From a checkpoint of a small image classifier.
Model: 1.65M parameters, 32-pixel images, arch mobilenet_v1, norm batchnorm, depths [2, 2, 4, 2], widths [96, 192, 384, 768].
Training: batches of 512, held-out accuracy 93%.
Data: 195000 training examples, 56.7 epochs.
Rows from block 7, named by matrix and row number. Each number is 128 + 24 x the weight over its row's rms, rounded and kept within 0 to 255. All counts start at 0. Numbers have three digits each. After the name is the row's rms in percent of the matrix's.
# conv: pointwise conv (model.blocks.7.conv.weight, 384x384x1x1), inputs 105-139
conv.69 104:124140122129107095109088178146121118142102107131125169117116125154096150111111126124128095108139116163148
conv.70 105:111125131121145096150087121099102146128160129119116160145124129089095133061144113116103121157108179123093
conv.71 101:127162135118159184119110086124133144163126124179110119161113123165103102136141103117135099106153144157127
conv.72 102:090086151118161124151135127120150171122070158116137098112119139104137105119105131123127142155117123149112
conv.73 095:149105129137136132132142093133153124134113137100137141138109106121139092122109103123205154142128137136141
conv.74 095:180168103142068125111126150150115106151096120148128113135111224152128091122095147137112140145095102101118
conv.75 101:123094143107110166073129116121154138127147135180103154157106123081063106109111106130105122124163132137177
conv.76 096:133179096117121112157113104168160112086104164141102157113100142166123175117166125114143136163156138108143
conv.77 109:149126122121141171159112123149118144167143105173103099109144171110120111141150163128132147124103113138139
conv.78 100:137151112139150127158133127090098118075086128091152128131138128059147156109170126113141094124172132221111
conv.79 099:097128130126118149106105114130148136142181096119107078099110140129104100141115136131104126136096116119114
conv.80 105:120101144121114127131138143140161125134127080096138153126151126126120127122155135157129139121116138130183
conv.81 100:146122139150104161099182095171067161150138079130107135104121079111141088113123105132140161128146159146098
conv.82 093:146159083092100148178126099109099147171128176108144150132098108096118105135104135122135131150140134119150
conv.83 101:122103112116139167131126118107132101151134122120124117104112133150114141127123138135141144157139127140150
conv.84 096:114115118130102111145132109161108080133149187126131116100126151141095076143146114127125155127138127159132
conv.85 097:143090211137166168117123130114138164099144119160166160133155124118113128131093107135126136126131166121114
conv.86 107:086125118119142078177106147108143119155128128129125181092140122095107108105107127136094139116115171143207
conv.87 094:135100115132173131149132158150059090149171150118173164124121116126127124151136146113107103126134119192124
conv.88 093:150149113156112127137144091160115152118152145124187097150144137151117121096078141140132123145173129150106
conv.89 105:132096135123107135170118105165142102139137133130111143123113151085102099114152088168121177104114142125146
conv.90 099:083142080182169153132125114106112090139133126117126141195119094139125165078133188137141129145115135145199
conv.91 100:167133123105104094134105128085102147163124161149142146133122124163190143064140088129104107132149136147122
conv.92 100:150147148076150121117103113139120136111115109105117104141118123113114093121122120126152156164148181176104
conv.93 091:135123141152128088118103143130114142157135119121152149167075154104177101125149101151126142088145142154126
conv.94 098:157115123113166124085174123126160122078128127139099098081148107127158139189133103137126123084122145125099
conv.95 104:099120168142137151145133164142148122119124142134142192116160115145118141171118150127097146125134092086143
conv.96 101:130120094138096125140139157177119141137124131212153123092127118093116100108156111175080151102103159120114
conv.97 090:150118118114158116095119125109120115114132103136098139163137136121134110129165118070133118151081142171070
conv.98 095:113132140142160150107103122113090133186120146116141175141076114106151123151159128135128169146118128150101
conv.99 101:136128189133070112159129166126102108101161122111105130107149135152122111131099121124133101102146131144152
conv.100 099:158145150140154121168199114155157138099122058121120114098123102141158153113195138137129155093131158151157
conv.101 098:087116139099122138144110128156125098127135157195120131127141095090103127161155116122084155124120166129127
conv.102 100:147126114131137159117130109157158121101112157155105128120130156130123213111111119138115163150155151144095
conv.103 096:142102171104162125146070137127115114106169142113147145171107125132149124149110107102144116093110123114108
conv.104 097:133133103137170127080126090164110098140141108075141149110086168125111105136096101136152161118171143104129
conv.105 103:151146145152135097125100096119091143111093101126163095118116132092125136084137114114083156121096109142102
conv.106 097:110150211111118132097103119147123164084104118145153162121159106078143099159138160179110165127135087114080
conv.107 103:133097115100125137095150116122125143151131103153124108129130150118108135085135122170112144121121128098108
conv.108 107:118133129129139101085140091165129137123142139106142167194151117164145147154109126109129047143119102086119
conv.109 098:178141098123148131142144123116130148133117160161132112130087129121138162106149166141122137131135121145124
conv.110 099:131115108160126168092095132083103113135126117147136097114130155132108118112112090113137154126137125130078
conv.111 098:125153146136114123123093144091115124123141172086108115113107098122152167129122122154119145098147127173172
conv.112 102:136104110091160159145134146179160150094160109099167120107138143174122092169111137112131160112145125100117
conv.113 101:112126097139151109110094103104098176096126092106139136123128125137140128093092122123148180158108120122098
conv.114 093:117122098154128115087087145132127074122147126127112124185146137131153128132081136120130135093121145112113
conv.115 099:109104138135121145119078141134150131134105088080113123127151085136154117117161146161125131136190137094150
conv.116 090:137131215108151117159129132138085140152131102151170105125134132120108184096118096132145081141101113124113
conv.117 098:135108086119100133129133137119072148112156112144115112139146185121141124123115132104121151093123106095122
conv.118 096:128118143137117080147152117090177103120109116116156107128128126118116172091083175147154119132109152174141
conv.119 095:166123105148132151158147103123158129126127094122110133145134106161072133136083129117182136131139126111112
conv.120 099:097096126162093159145114120110091181150129121141086108128121103149103140132118168131156125113112129123173
conv.121 103:146154134108102170109099141113092111152151106146119139133117151133116095123124128160124117086134148099106
conv.122 106:112125155132081154157133119142146104155161159117140146103139146113125139134138107075114116139103099108156
conv.123 106:112076112124144173119110137160118145136085135135120147090111090112137166123108121138144212104131159147167
conv.124 092:122137111100102132130141136133142143117169144144123090147155131145181118125130072139148097174110105182135
conv.125 105:120147140155137131130142111094157124072127153158178099153119157150120110098116111134140118096124125154123
conv.126 102:139114122117128107121142102100152107107131107124137136119129121101156135110159129117153139142128104162121
conv.127 102:090107112133126123134098118185118097121133134119114125101156123129123145139124122153150189124153109144166
conv.128 106:177160098181144173148102105152091136088139135142131115096130126112080141138121073145153142160122105110122
conv.129 100:187139093135106115122169112121129114151173141126146148126106167129148142101124152136132147099151122116156
conv.130 104:132142136135126129113109117142138101159107089098103123109145145095114125114162149100082117124167127132127
conv.131 095:170096162130166140117126123107144179127138169154111128115126144106088119113158073107134120151094142134173
conv.132 100:109136129112131150163114144180092145140087102153195095146146147135091109142106150127136135094136124144109
conv.133 106:170138135128149101130147103145127102105146145139129142105113131131131100103141155129127145138138103103136
conv.134 088:123143155132128183113080132111118137147185125107145101109099123161140194156114146134104119175119137141122
conv.135 102:105118153115135141116125137152137111122082142123121170128149061151095135140118161120090162151141149100144
conv.136 113:160113120117156131122140132145137139120167081131141097121110133179172064174163109122135098103116089147097
conv.137 109:105150068137137096156117101168089100153142099095123141075096086108115108123138116124089115185161125101172
conv.138 106:141171099153076135086141133092109117108146118100100105136143109123171121104117064146120106091142150108132
conv.139 096:075094097155121109083123146122136143131106149121095103146119143092141128117165074111149141134089124118084
conv.140 091:151112124154109119135173143121087097111114141151151128145118146101142161134131112103108102116101170143116
conv.141 107:110120111171098117166097070156130141198132131103121146127134120137134119110132158125101082098119114139134
conv.142 096:120137126154123111146131134169121123133151139115076120155136144165114124178097104111114119116137122118115
conv.143 096:121105135151112121109130115123150164140142158087141115125120161137119135166142142102136080131136139158141
conv.144 110:160120139124125135163135124133108125094158183122120111124151143109125120125166163104123125128118108104129
conv.145 106:117148147131154180096131087129140125159189144127127139131113114137119189116135100144129119118127133091155
conv.146 102:131103126169097157081131144065129126115130125165147152133131155148091159103123124120145107123104143122121
conv.147 101:183122125121137081129142161099110146115115204108163143095115128120107126124163113131069150088088140139101
conv.148 093:142091139101119117140150101116118133117133125152120155154103105120137149099132069137139110119139109124104
conv.149 104:111113081116099121162159102129126109137172122096091124132182091097138124112134091107090128150098144140130
conv.150 098:103119113140133128063183100157121108116110116176165117106117137163083124099101097092127153101104139098133
conv.151 109:147116130129138167123180084114124162120136139102134073121114133109134118114145129139128141092133147139098
conv.152 099:146159119162120108118097093163107126117140172131147125097114146091107154170132092109131143167167102089091
conv.153 101:123143146128122154121106158108101117099187152143119154092153092124099095163128121134088118082098106134178
conv.154 094:161127135176087114124130116120170130106138159150119119174132101137146128141132115067117109126111098144131
conv.155 108:088138128136093132101105103140142119166155167107135150120096136161112109106150150122130137124134118110147
conv.156 108:120139102094122118119146136150056178119160194112132143145153154126114124099123128118135106110121130120164
conv.157 102:140109122119117137150129133127135125129136130151162148052119134135103097094145138133099122156155148094127
conv.158 093:130140101108122137138106096124125123163135132161132115120130112112115091109170129128130144087172119136118
conv.159 117:117118164098166128109173115134149084160068135139145134130131140100105101116129124144105100141132128124114
conv.160 102:116124101133155112151134138127140127136159073106123125104101111158151114129194121123147138108119083100130
conv.161 104:129125118170187141099107094109114141087130158135126126119108102141088102113167093151136169151126149128152
conv.162 100:148150133187108148138126140119098123150105127143110116109111116125133138104100096109144133138102113136097
conv.163 104:128146138146060107134125119143089122144100098119144119179100162111160137147129118146136127086132110117127
conv.164 096:160099074149124149154129138123106121132109147126104121131115112121111120114127115087087144089145117133136
conv.165 108:082150113131108108160100136114136120132121140098092092109141086149125163104135137172139140130112137134118
conv.166 095:143153155107110137144134112125062114093121135136135137145123129157124124115104108138157174125113164133128
conv.167 094:100133121125086115113095105133117108125151121160151145093156079091116122142130136117159113154114124136090
conv.168 100:117111096122135109134113144112145190148140081152152107091147150099082110129137157119136146067146123117116
conv.169 096:176125075129119097117129144160154134130172111105124140131111126125137105092150138136103132141100116092151
conv.170 098:114135131158138140133118192111107116145131118140140083139126114106132138117125136105102128132119131139159
conv.171 097:108129114175167162098115158112144166109131111119116125170120096129098142133188118113130131165130124138110
conv.172 105:125118128125110159178100134135105132144098171168149117143175149137073147159127101160121164113152112129099
conv.173 103:132157134122163102138121180133156129129138132079179110135160128116120133127127122106134105174108125121104
conv.174 101:110173137158117085187111126137092143154100121146159078087130100160124127148158150091177117152111106126105
conv.175 101:107126149149125120101118128117137118119121109160189113113144168107136149141086141131084107126141123162120
conv.176 097:144157127147109095146120145124127104098133122081106125117153110115173116113108101138149157132140148130148
conv.177 096:111149196149114120144113129172144142143123132109092163102133129140130115147102144165108078089113134087115
conv.178 099:080138074115103105113153167102111138122132099159115150152137142139106135063129132123124132157129113160154
conv.179 096:135145119088171123135161083134155124134120132167171116072150146116156110132130141157095120140133126134119
conv.180 097:123132124176121115119140154123106109099119171104141119158090144130142167118127169115116112133144089083143
conv.181 095:131180098127134121162093126122159116100120142115115136111133126100122124116107149126142108134130143104181
conv.182 100:099092163104130116091138128113113156185081124119129139105111127115145123164158140163101143149124165106102
conv.183 099:121124164147134129132100096133176085161089124141097076130116146136122137127151158115119142134122160109107
conv.184 100:122116125148120124111130119101127140193130141092102147124090092123107120158104152147105119130162143184147
conv.185 108:109155128125091102088092138089156120137121128147132132127114125103090081116140102094107132113163087157088
conv.186 102:131125153150118110150117145104132082108146120161144168111142139148153119118143127124179152148115161156138
conv.187 097:146155123119098145138108106132161099185170127152136075138139138126144136127125113101104116086110077126080
conv.188 112:105153121124120128148143195170163092127100137111141124124122143144085105149160107148130113170101129076160
conv.189 104:130101130140139127143132132128141093070087134141123121138131160110145141107156158108142109140164125123149
conv.190 102:131151111131146113142128143136139132119166130115130109157110167150094138120105144124127100138107184149097
conv.191 098:117112163113131109118170123145141080120158167147161116157102165135124179152135182099182117189138132154125
conv.192 102:092167109159086155104137096132084159113150146150160128145170180112122161173127117084145100118136141120124
conv.193 096:189114121108138149111112083151117131132109106149167130129113135147143115098123136128140110127169134101105
conv.194 101:159134109190146127093111146136125092088132130108118127155120117124116117094108104198141152146103103131110
conv.195 096:109097143177115099116145123121120136141129155101179183088107111128184100131143118166121133158162079116083
conv.196 099:152142116133110135165119159137146094118129123100157144112109120151121155133116154108113145113091112164165
conv.197 090:108110092179123174164146141156115139149127135141110148117122128130139099142158107137173116153110141199115
conv.198 097:127140147102119113137123118131158163160092146182138161125156114137115119106143142142122143119158130130152
conv.199 106:107174151164143120111137109150143127119154137154138106125098128183128153137157148111113164124126124114105
conv.200 101:162114148122144142148109126116112134130139154146144142094150142144125118104097155088118138120137091180132
conv.201 092:129126121138115094104135154138131120137084139137141110143116116107143128107150160101115164113150141192137
conv.202 098:132100162076117155150128099146151168092156086142123144098168148130136126135106182151181149144102150124099
conv.203 101:138064123108112154153113152154132168109188134150132132103139112155093134131132136095093139145098105139147
conv.204 108:149126143133133128077132167097098088169102102099150160111136128144095139106118106142095155148101139095135
conv.205 107:130132131150110147132108097134128110111082173112151116129118149167126127124111179147100057140157109127139
conv.206 103:137087172171162149113137145136155148111153157112070162118125103120148139112090136142152149167092167112142
conv.207 107:126126123134135122131100137104126138144087145129151141106112126165093113129148127130088192119126149148117
conv.208 104:130165141139146125146163138126101111172150137180109152139105094201121129105083172127096116093134108119122
conv.209 093:122095121158087118114106082118126118116131118097125180107108085118089105134123132157086098161142154122152
conv.210 098:146108144120115134100133107172133126101154115114160136106122157102126141142125108106103111124130100138154
conv.211 102:150123114137095087138127128079152153143133119096155133182121116166135125097183131112103123117113141120101
conv.212 104:151181122150142140134074130126102130120143171104154127118148137108116152107092149128094094103128141108168
conv.213 098:088145126100144118136098140154166124113127157143142125160099113112076137157147126062147128107122138134103
conv.214 104:150128149130140133137175063151128133147137128150148122123131104127102113203162138115168134134151118141105
conv.215 100:113114129100151132105099138122090104123116144156107155134161131178139112151153137172102169111094116159106
conv.216 108:105104149173094132128109102160155110175139100105130177130121095112131155103115164113121103120155112101130
conv.217 096:114137113164143192129178117116104143127144111114125113168154094131116123088134129160076146181125134116201
conv.218 105:111130199151093123106111140088118124124118128118087136161096124104161108129151141119168125103147123142129
conv.219 095:155135131125098137137129187120140130136147124121133105120133172100108119152151138107138113135083168121134
conv.220 094:154119111129117105116126104126071171110111138162140120130117133150081123131140095162162135143085144145165